config.toml
arch = "ecapa_tdnn"
train_examples = 78125
gain_aug_db = 10
hop_length = 160
num_classes = 41
batch_size = 128
epochs = 10.8
Rows from block 3 of a small audio frame classifier, named by matrix and row number. Each number is 128 + 24 x the weight over its row's rms, rounded and kept within 0 to 255. All counts start at 0. Numbers have three digits each. After the name is the row's rms in percent of the matrix's.
After each channel's rows are labels from the 100 clips, of 14976, where the channel reaches its highest value: "loudest" is the band of the loudest frequency at the time of the peak. Only what is clearly more common there than usual is listed. The data: single English command words and digits, spoken by a formant synthesiser in many voices.
# c30: last pointwise conv (model.blocks.3.c3.0.weight, 192x192x1), inputs 0-191

c30.54 102:090131121114134131106163149125102101125110121148149140117139095133178132156130109159113085143127076187103102093161149141106142090098175132084114122125147093149127129116137094137135124135117097121107130135153166124164086100140154142157077156155083107180138126134123135143105128134069134154138143115138147120124117138127137141132167117136134109108153142167141103159062153116152151120104089114154146081160096159112145103110118132128104157113106157143112160145123140148160085128138143125130100129142183149132157089104154144131126077147149125126105124164113123126097124159129123163
loudest: 2000 to 4000 Hz

c30.21 100:149079154156163114107109104114092152097117083112132103141137157117093124107160161130128148127153124132114125144124128085167114204158110094165153119168174139110150102115111082122128142129139165146154108132118126141116113137117148143112107110144154117073122097150150131108154083104110120145109117141116112194080151080135122127102163111137130117127104125138141120182117120149164144112111129139129153146136114116113148136123069103170084155125171131165132133085165158125150118086132117149129096134147129155137081141154147109132099111122111158127118134094140158132092126130122147134
loudest: 500 to 1000 Hz

c30.25 099:108148162148094123110118119118129130127120109134107140137134129107119130071119139119146104115136131126147102122128130087121101131110177135158145091123154135098101127114130081117120106053118117159085089098131177145143091108109112091104086138144109125109124126137143103099132080134093111111114099104116119138111067129124150117088106114120075089124109135143113142158143156129139158107125134135090150087115091146117130143126126160127111143093147093185079138133163095136078098113112157134095096166143119145119114099124148117139136125169090101155091125103132170113115161098100110130
loudest: 500 to 1000 Hz

c30.185 095:146105118105128143084134131113129116123137109136131122070112139118151123137121113136171129064121132120140106134148178129118128120149136167155118138120084148112110164129162113088116139132129132105102140184112117155098124143157089063125145122156177124100115147136150172141107138134118167079117080138122097103138159078151168137155131139161062168157124116139119119077109110162126100144128134130135113142124118118154086135104136115151159126156124145079159133126139137083141123125156115160132095137188102105126136124154134106145158081110122162137094143134134142121120124120113106091
loudest: 250 to 500 Hz

c30.187 103:104127128136131124145140141127125155089134152125171142086159103094148092109127121100154160130112131129137159119122123138169152139154135138113137112141146122128115103117137125133145119123149112162123075102131164113127133120163129103091085144175149120143138130122166125108141129085085118125120127117095123146044090116186119112129145082170070133127144126118156097129131144112125119095120156146145144125141099130133141153135107131139124166106189157123092132139153117151081142102112116102137148098131104145111169119093129082120075118180075117152131125124086117088104138157116139082
loudest: 500 to 1000 Hz

c30.130 100:156128130124119129153143116119125148128121121119126136111105109127110173134132131136097145064113142145105125139102111146172121107137102140124082110112123088149127126147151109154113130129105143138135151097101145134121123105106119148100169137126086095123107160137105078124137193101161138059142136127126153105162127135137099153126117156137171119115158156113135154126086124088120122089137156104110091167136159144115147173078149163078149086157115171129142134108141130113158100121112089085091127120183112132076117130131135104155122115147190113123107136143125129146148109085103107110
loudest: 500 to 1000 Hz

c30.73 104:168124145146148127110129133119083136111121141095139102071109138109147131091097182138117135131112145139139128123134125086129110166119081132118133095147162139122132107109153074149130139087114110151073078182085139114084125131126075112163103113149104142105084141116123126158166110138112132134136118154129135112058128092143108123132116124138072110125124084125149111125159155091145127153089107124127130127101100104126150141130095162107120134137152115111128097122140142114124095108156120090108076160145129138140120105177167139161093103096132129135097154142144119137125147103084114119
loudest: 500 to 1000 Hz

c30.53 100:099082125154129143132092128112134113083117111160107173150156127110107126093119128127115151126114150144148178144131107132144126094143146153128115131106116145091087102120148129162131122167115099174109138091104135123150102175105121112156128158133074113131158105187111080091088095096109121094116112104138109121106124133122092050105122108133125098111117147163160133134119123121097114176101146172139120150122109100158117163155114155118143127097119185133100162170110109137153108122146122111108109117149111124155157147121136154120126135106129133146109153158160173081123130133116114148
loudest: 500 to 1000 Hz

c30.99 095:125094076160142098143146116130123117108094141132090183120196107103127123078148156145094151123132169097117157163094103121111136143137110138071125167149147154120149134098150145154111146123096140155098095109121139114135194147083086126123141129108143143110144135126071146174156135111116139128105080129145140146140116113134133111137090118144140155118097155115144114113115155111119121158121132119133138139147149108125124163184111172094087144141156155112097123138138141140125145118156121111120105137135127130125118119133119191131109112107121064134114193132102105160149144149131130125
loudest: 500 to 1000 Hz

c30.117 106:155144116109111140134135158133100080146138135137113145096122106137145136119127145134165112130129116165129164126110114146114134106132095154127091092125166119065146128139188067145143174118125050149115064108092115130088159149101125146164127143137072145094070137113120142134135147171127117123118111139124131136085114101116107152142114119118107141123140128102129128154146113157184131105086139114152133169126101085110111131133146122157156146088136139158134120146141138109124134116160129120097127138099159125151133132133154148109114073095143142114099144150142077141120149168119131089
loudest: 2000 to 4000 Hz

c30.29 101:163109114145143122145132160148127138114143132136141070119105128120112118093140142164113158102105117146129138155121134153133168125122107170120110120163110113051117102150117129136138144172137144109149127126118078083149125155071119184087137095117142135116110162125146138126116134154149128114165155116120134095116136135154096100117082173152123109132125136134148133141122102164139090121134143147166079156132161137163140109130144111123097099112122098082154174135084151119143124121142162076138134111095114166062146181101134115155153138146140146114160106123115147123138144086106140145
loudest: 500 to 1000 Hz

c30.63 101:106161130099127121115162114109166108147093098129140140111171142185153170124137128103150142109135121118113123128162156132165112108098159149107146117128134116105116098104146111117119122141144124098143139130109143097146126161123156169155169170162112129106088188085114165120077137124134132075148143107127118065137131120129116115119151135085113099105134139098138105126130115114135109124090129086121106144104129114145101138131141128120116100110110108061161138126098093076138159142165129103138122112121083150085138106126139158110095131154155103140117162163095087153098140159108096124
loudest: 2000 to 4000 Hz

c30.158 100:122167129134158105090206120129133101171113101136119119122138125152137121130114126125142121101151104098130128128134134106144107060091107188125160113098126131098101149094145112140100177105136113128111124133146160133125111115108113115129115141104142126129137095101137200139079135154128105098097147131152134117126144090087161113126102116071126100110138134141119127091134121146170138115147110153171117088150112128129116103115148124107189099120145122106109100125122097138132084141119130110129113102111088109096106119113126110115114127110104155125093072135069104184093115146136113130
loudest: 2000 to 4000 Hz

c30.41 100:118102117086084112163159105118125163100136116123187128064137105083151113113103127130165126087159125098120131119189083147130101166137134157147132152110082134162113090131126126140119141116094154111135138115107148139125116127150144151155128131154132129103115148142085067125137141115136179101100159146103174131148103125160164103157160162132132131159153140157106107114145116123162110147122114144139084102087132110113129148115097130131129122160124148128128152120135084143128118119120131157167109132124072149147155072103147120189140132149126119157138094105138112157128149153124128109
loudest: 250 to 500 Hz

c30.43 104:152095104145120051144157122150122114132119127126145124100152102141181112145093106154106118098170136126173135129138149158157151144130138180072185124156116128157115128144115152162179153141155134146102143129116127127148159124110142094147154137122173154163147120108144165130172142128154088113134119168136119140156183129151123120143161119144150161177134135150062151128082140142153139109111145143137121113130137151107119125131157113128126140133115135138119161151135127157127186158110174154159130102122107110145164133096115120113111141165155087146145120122097146155132144107157111148
loudest: 250 to 500 Hz

c30.68 096:153134109113149101135141106111172108137112128110123146107139118137148145109118128132148107106148124083111091138116127097107117147094115132115125099128098173168133208146139117111109123098120108148120095143119114221110098098132132107119114125116133118160138107102131133111127127164116115118121103164140110144100112089104142164141093089144082173139128158124113196100164133143153184090141123114110145143156132144092157111139131136115141135108145116128102111093125109173119132139100094172105112151124121123180093118092099105093129124127126170100138086112100138120128149095146111145
loudest: 500 to 1000 Hz

c30.101 103:135101137133134117128116132129136129074123134149136144037149123130173109156120122095151143132124148132130152093127114155139146128147138181102130130093129168136114151163139092156130124051121087142138076169090145145124128120159146088129117096177154128084140147148152151107119121155120133099129117134113127142086128072152133140114139138163086152165099136105126143084161129152135136118154100145140153125107132106113130128130152150145148130139153169082154129133168107080104091148160123136141145114124110109103127092120131136131133155107124153161092134155110150121135107133139091078
loudest: 250 to 500 Hz

c30.14 095:136110168165112136138050161130103153123142179158147060123110113128139077117158108139133145139109123136149122112132113118106125137130142092108140161098147156123130102091144121103151141084114099167114068162136155160137087154138131133165106128147113138139130167105115137103119127109107145119137117107113137116120084107129145109115136107142093156175117125139113119117133152148120171110094098099091108140126110100136126122121123131133117179119145172157097112160177106130097140120092167113147110135144109140120147112131113088150129118112127120208100106095148106116131148113094097156
loudest: 500 to 1000 Hz; 250 to 500 Hz

c30.140 100:163119124135156112105130118116108137133120120103093141105142151118124171116113174125138109144157143158127089172133138122126147166128073158162141113149129100091148091124125130125151140110100126163134147101082096097112131156154078115073138147128113140105138110127108073095150118108138127150092119180120089159144128115133113121115087142117179103098129149119113129102140119106123124100126192092121147130123163066151108159124172107109118097141125145139142119097110145111108128129128156081133128124148103140101140112119132147090137140118165121108092139128136072083098078108128104099
loudest: 500 to 1000 Hz; 250 to 500 Hz

c30.159 099:084118068098144117155133150136146144105155138111128114084105147102136136136157149116148120096168139137133158164144118139139153133151118152100143132119135171126111178164124067115110117126126101174101138147096094169140104136128091136120109105122142127128166150123147179104088136110134146145119157134096149154106089121118112150131085108112097081130098129142111175102171118185143155154136107136122139149152110100113100083155170112123128190156146097127148108102119115147111129149153099137119116114112107125140169105100100114126149129134133143114195123114124178144125121142118122136
loudest: 500 to 1000 Hz

c30.50 103:123128136110120110162129138148142123107117116160143127131131115118099103110133117114095156113105133142169149141144106171148153119140162154106143124118116074125119125154118113139073096145102138087169141111184123141117123118084114177121124136138091117134109160096124083163099153094144129059161135095113131084158138158102140107142133116145116112115166140073129123121113108092139067132130093081107092139157117147154091102065141108098118092137117119130115132124139125141127100162128094100100141114155078125139156136145120105133107118127129084131110102127121084166126124098096135143
loudest: 250 to 500 Hz

c30.163 098:129133111123090128109109166134108102144158129145092083147135074149103138116148113149097141123129137148129130097096109116113121090128113108085117133122081114162139130111154125183159181132108139133111099100099118115107121155125137102092168139119148166149170158186136120103170111114148143176104137174082166114130100131148108125116120146152157156132132110139106144114132154141116126115124133133156128124104155147117134177131128118162177146076128148104121146154145106118145154130116128158115080151159150114127135138108128098154122138112182166130147124133180178116167158102110166122
loudest: 250 to 500 Hz

c30.161 101:141132139101111103137144106107155120124114135099124139105142110114158131168107115134135117145123099110131112110170118126157139115110102132120102129147136075151088117133120148089109109165124160165154141108167132125113121091178149151105183126131163109136117144134136105148127187115162104128127173111109151129133127136115136125204166173102159119129109109128154113105088132054156103108165149153103130143156125151173136098149153132101113118147133147137130106120100127147133152132106136136113142135138132133137110134131127080152065161142137164098140112104091090147116058126166145159
loudest: 4000 to 8000 Hz

c30.28 099:091124103115136116127140137128120119106097074124140124124147123110138110133161072100109100132133109137113144098126143116093152095114136119101122133112112122141094139102126130089110122122115145091141160141168097155181132096167139156114115146165109159114099112097107131126119121134140155147128133075125095068152147116104121140083138109120134113122132146087131145139109145153129135134119149080142108154103161102129129118119117115130104128201082092130143123131116132100087092141114099104157096147120101104067141094107133124115105118104063077138108107079083111119099119098144111093
loudest: 500 to 1000 Hz

c30.145 100:075124112089116131133132106116083161104140135098132128108065080093123121155136113111124111162158109102128120099167090164121144110106104137151128097157131126103138127146128106126123121124108112155114130170091089121120116116134168089122109145132135168126099119162101100066110140145109102126129135114085172140146081099118105123156157120110131103128103132101078128129108080097128149098105092160156128152103137122148141126134138093123146149091126114113123085156105078120152114137113111113119139103130102131121131077112115113124111066140153146117086135086114095128147108128072126123
loudest: 4000 to 8000 Hz

c30.115 102:170145114137204121154129109112115138105153131095150114096135149150135133130071193127139133130147160131093104178107174123142090143121101124146115131135125147160129126138147131147170161131110120168126108135114095107147136188155139110089084185135124177095123107134124108122144087175131168096052090152136131158132108138122119135107120098105134141132113134109139127109133152134124121104107141085167118165134130101090137165126097136140116115104120158137141132133168146111099119142107106141152105111118128112146135124088161139106133132078113120137088125135134120139100109155140166112
loudest: 500 to 1000 Hz

c30.150 102:119175117107113117098152126075137103112091126144144126073159131143123134154136114100130128129146110106164141131142111180105142119125130161132187134097143096099114096138145075111099127145111120106146130124163148083124118130107158133116153155156110168169133154100123158107089144227136101077177133093112137119124139108121124142134115124119136115139115110115138103100141075078125108129129133148120142142112108113148116138147155133094103143113150135134137113168136119148143128133176093102153113093147085138147137090116121150113102141143170131166109110128110154136113136144098083104
loudest: 2000 to 4000 Hz; 4000 to 8000 Hz

c30.0 101:096149107103109140127140148144084123145104138137121124135118119125145123164095095094133154146151123130142145155134094164140152092130129161120118085136108099113072108129100120137077106143095168092142135120165137104150105129128140144136083118140105155140110096153139075146114106170125137081093124156114139100137137154127145093104141126082104067110120112104159100133102117169153138112146124098117051116162130127123151130052090113154137116115120129107131166129152143129112109142126122102135073097138122115091131141130123130131118111097102110145143131094135096140150109100124181160
loudest: 500 to 1000 Hz; 250 to 500 Hz

c30.86 098:129132128155111157140135153062122082114132149144159136104144138108142110078158137134114111126050132195113160113156094139106138098109166090119132148119123139154136108145178090129109130121098097108110096174127095123134109138134140149144151162146131118107123220148126150101120134129122126132128107102115138111125093128146106085143100119115126113111128154118100141121119151127110115112122122152127122162133082128159098091127125134085130169131148132132106145133062127145134132070130124088112127149105139157137134151120120096120156106146155129083153133169143128095128115157113102092
loudest: 500 to 1000 Hz

c30.143 096:147142124150191122143098136118127137144123104111123123086121187135142155117115162110125125106151160138069170163100147163146139129126101131118125105136148144154158164164129076121096130151140112162171143131159130139126124107163158158136091101168137142116136139107144155141107114130128162117161143162136148124098109134091097117128105119145107140138127134125184157168171122110130159160149128144139175120133135145118153147149125133124100171132174135158085148146145133094169101140197105128137130144138148095150151163129133133135164151101114111150157149137120172111148161136150176144
loudest: 500 to 1000 Hz

c30.121 097:133131075167118137146128122171145138114123147136114132101141121133110112110160096146120168078116167131131151133099152094136179127159120113089091136143127130133179126119139164133101134146143148127157125147121106117100181127112086076089182111132186136103105107165159151150153130102144085177129116101116107127090145089134126132139115113113143152109133153132145110116099128118091113091127139101131161134188095117119102097154112128092124149117119136156126137145113172133128153116124147121144122145133155120145089148130129121108117078109128122092155169148107142103145097179114176104
loudest: 500 to 1000 Hz

c30.154 101:154116135121112130139119064099143099110055094117115167130170147132102123123164106126080137105099138108091132127112122121122109127105151122114110128111143128125115126136165104150132123117101121103099118135099152129086126124155108105167110123165124119132116127146085104123126104131110098118181144104150165083130129144182108122128126120155102110145184165124078128121106165115118144103083127121105110091112118113140151128132150149082149119139089082119129141144098082123110125097160106117133070140125113108143128120109136125109141109134109138168107160154138106089127176162062113136
loudest: 2000 to 4000 Hz

c30.155 101:132133171156132143107108102123142139121140144120139099120181127131122123100120140121134144159107142140111121088126136090108082152107150128147135120132118141107107144132120092102079093110126133124128078150112133154138123135137165153109125154177099092099139183128128099122107159126113149072112128090116162130107095099131157098170121120120105133160113168119113163146131123116150151148106134094097125162079096128112172104099112137096172150116129129132129134093155155113107111146102084160160109132111085150167105064146142111150117133109119182147122104107128139195156108108123113140
loudest: 4000 to 8000 Hz

c30.114 096:119108100081093161131089163114108154102223177102130159101073097094106138130087119117128105146118152128168132082125114133126091096134086124147105117144081145113146134142124114133170118165133055147110105124136111127107121129090135116120148136106121127104152186101104096095101156145139130138155126136108105138125111095106120121185145124110127116112124103148116161102164120116106120163173113144114127130091098140146120124127163143114133138137143127149124108126137121122162113097141129130091104076139095154158121114121112136124133110073147135110136113122155144113130108097139105139
loudest: 500 to 1000 Hz

c30.134 100:166100146141166123098132131140136116148143104113125148115166125115149145094077158150123095114110138130117098172131139079110107137096120129138106182110124125151182179140097150086100110132091163160108114138116106173160142148109095153146128141123174122072117141173133105158138164101101181106111147134144162121146103121142126140133124117147139134135128155115124132093144130155140121160146112159185155114155172106113140109141136147163138102155104128143117143087072128112159089145135138154113126172149119158182164097105112129143146108118118153124142148132122148152112148112117151128
loudest: 500 to 1000 Hz

c30.116 100:097133127128129123178163139131064174100146125137198083117145116115171074119127121105136168158155118107118142125208070144152151138165130141147139117123143114137145115102138119171136154129122133132125122115135110130138115126104120138088156145133159120128116130157102118117127094103124144148144128083084127127082071081123100109125137129102128122083110090141104098139104128144091128085112128130116115127125137108109146124135086107134105124096148144133154169127124147148108138097120168095157141100139144140122131151135144103104088134165167116133144099110142097101135153120115140075
loudest: 250 to 500 Hz

c30.83 100:102145164145082094122106124089108104097085095148074132141147115107122113097129166108149129098105118115162129119115090094122129123118126161137151105081157163112117093106128064111087157116077087161106067155105170140138111140107128134133102164141128119129117147166131135126137115156129096096160132144093152121101115100097130127097132111125103161175139141157139151142134145146148155162143131133132120135089112128129150161126136150068140104160145144146123130133152127121111093134139122148130097130135119161113097125128139116109115094162145125156097125116070114113088105097101086118
loudest: 500 to 1000 Hz

c30.5 099:080170066093124118131170088166144128161095128107120154130126128155119152151124110122165165146158099103128117084152138153154075117143113117125133132125137115175147155094143137155178124127145136113137145068132111140155102119127152115140121110073109098159155129098134168133137124105153096154112135138150150113154090152121133130128163141132156130088154125112110168160099148138164129133142147076132153135155127146099144143126113107126124133119120096176150125125099112176083147114077141139130156157146138087148134148139129102134108148159134138138147094100153103123129115108106127187
loudest: 2000 to 4000 Hz

c30.90 101:129147121090087120124138094093144133113116106086135143113124079146167169144122129119145106089136113107111152116150162164157094122121144144113112135159133115145104112113094152059129095117135110159108152129125130149128126080162125141090119107081134083160122078096151116126143127106154118113109141120119125139152078130131110144134147135103146120132114135120103146108123141124141145088134125120111133104133133149116122115103139110178071142140128085159136085112149116167128136142076127137140162115129087136153131095115135077134115135169166108102116097119043110172099102113135107155
loudest: 2000 to 4000 Hz

c30.42 095:186159099106101090104159101154128112171115095116111118135119107149154124162061125186165157157151114099142080143133126140132091135149102194136117109129131092119133129140144106114143145159118076107155111130096099077115116098158173122157105183165098133138137120135152163134139169127132115119134150158103153107126159120110112126183164131111132109114157105097110136113094106103172113105109157124155113120156129128150118127088164139125163126142116121116136113157102101129139081120136146109114122109132092128101136122151130160137130124119137106128122145150082100127118118153152123137
loudest: 4000 to 8000 Hz

c30.82 103:146112129116152115132113109140115136140111123134120095152119132154117140124150120190121134135146098143095103144145163120131133147142121128138106110135136089104163089121159128137131139130171087107103107157114137099056102092135118135134150178123155121139130155112122141124116114131100127136197180136146137114085113116123131125137155092118130121112162079115087080112093111103103092099106102151179114134129071095175132133150136113139140114102169122101105130136103124128174090093158128107100092159147124146124096155145173139114171121150124120134128129160130159111126161185122099126
loudest: 4000 to 8000 Hz

c30.87 097:084123104133132118162164088116137144129097079136108137123124118129120118117168125095130110117157132127156143151125172114110114111104094153120142150127110148132125181127127132118113105090130139082104149121131099172202160138123110125145136124081139124129112106107096175146118112139159160115103118118133123106184108130140100141134093079126124145124109150119118167114138158187162145138134105078175116114096178138093102128148133104143119147149073106141117101108108144115106125151133084134158150123107132081100131097119087130134096149136153117116138100075121121104101125101159131156
loudest: 2000 to 4000 Hz

c30.94 099:126118113116107107149169132172137152134154138092163125116157058135199130152132118167111116110138120104127102113134117133149127136151131150105130116114124151149102132152131123156114140100129081119097120134140130157145157134155105116155121115124128146168131118089149129140125142105117151142154097164112128146155103118151107125119146071131090148126128152138104172101087147156148143098174090119130113077145080153121108097123127104135131142105151127141106094115083103209129158102100140087170147118070134120138124108091136146109110122169103123149152101147087135111114132166118123144
loudest: 500 to 1000 Hz

c30.191 099:052106183159150157075130122122108142128101057174087129133157104122153115098152154063159094163152095147148113112172160111105107104071162131176133135125134169137101170153098149104077111117131122131125111145129118163176125143136107115109122142134118123118119123141096135140113110133147138104122100143132113141130115138131097134104138092137120121128144166160120160125119138190135116163122136141147122095108130141107116141133094146121127153136127149157116134134128065147095138155133138117161127125117123109105126139118079149099139099134097117144150122104112142123077126118110132121
loudest: 2000 to 4000 Hz

c30.102 102:145106144120129140137149129168120120126121145149139139124148113088130110117137097151115150147099104169099134119139109135143147152113151143114148099097126117130170082091118130137138120065165152134157157151108133138136154132134138117106142082138124127169127099166111103101134094081106097151106133089089102133102072116134120118108067141116104151087124110142098089150089155153129154079090149146144131100117122129081147106118094121133127071088129106155117158113135131134097129126086178154166155154130169152167135121107157096112138109143113122092104112134155138103118132123103131089
loudest: 250 to 500 Hz

c30.61 103:148128111127139129126155091129079126100128130112118178136173136108114160121110137137112108154122147102126124161093129149124117132111160138117136087108141126119127107153104134069105099141114100116141132128186139115137124119105135169143062127133134136119123111112127124127108117124078130101128126119160137133113072156112159088142124108078079108134121141114142138119119135103106100148182097098087162067145109140109115132133124135121077112165128113117054107107118118137124114134137098139108115131058097155153135134149145123073140132152094116164113133157099105166102097119130133168
loudest: 2000 to 4000 Hz

c30.156 101:146144155120136108097164137119154105117099115120108115133153133116140144144143130113099134110105112144109129123112118136114142131140149094111106075163131098073149125097151154101103164116122183130172160144076127056114171126120110124070117136131126147098103100136152102143179107153159084141112114146100118140143134135128158158140107134096123079107135100117150109120144133121134141123115175111137094133138131123111133155103103118142141087157119179116157182108121136091096176149138151130134135143107138145139141133095129151153137141087127159075127176094143127130141083106134164100
loudest: 250 to 500 Hz; 500 to 1000 Hz

c30.186 101:098089118072079114112135148149139157134147120109142118058108071175167131140134124124163115091154124117166106124158106157180134121125082175147112119145095125127132097087147124114117145129091102147083082124120101131100097127119150099124123117149143117129152141138101085095114134117119147140118125157112128139121136130134070090125178135146104128130183114150119131103133082131133094144123112144124098122128104146142130126110155116123145117154124145116111123172116075141156112121128135144102102098171073100133112127149127135125159085123129142130084098128172124147107136123083119115
loudest: 250 to 500 Hz

c30.62 099:107154097074120121146171093112046108131086102056130115122119090113143135143135103112130112084156082072092113110133118147134123153119123108101139114138124120133107162137154133103143131133157122120097156130146101157125141048116137103111145120129149120134143118123125118116147144152132120132147135114087116099117136108138105172144155130122141125127151123086116161156103144168116108096143098097162115105132124118130138120079161081173121110110137086137135114131101100148127129129099117116158130127100131132102093086075145121122115134156162117109106110093099118122105108107142086099
loudest: 2000 to 4000 Hz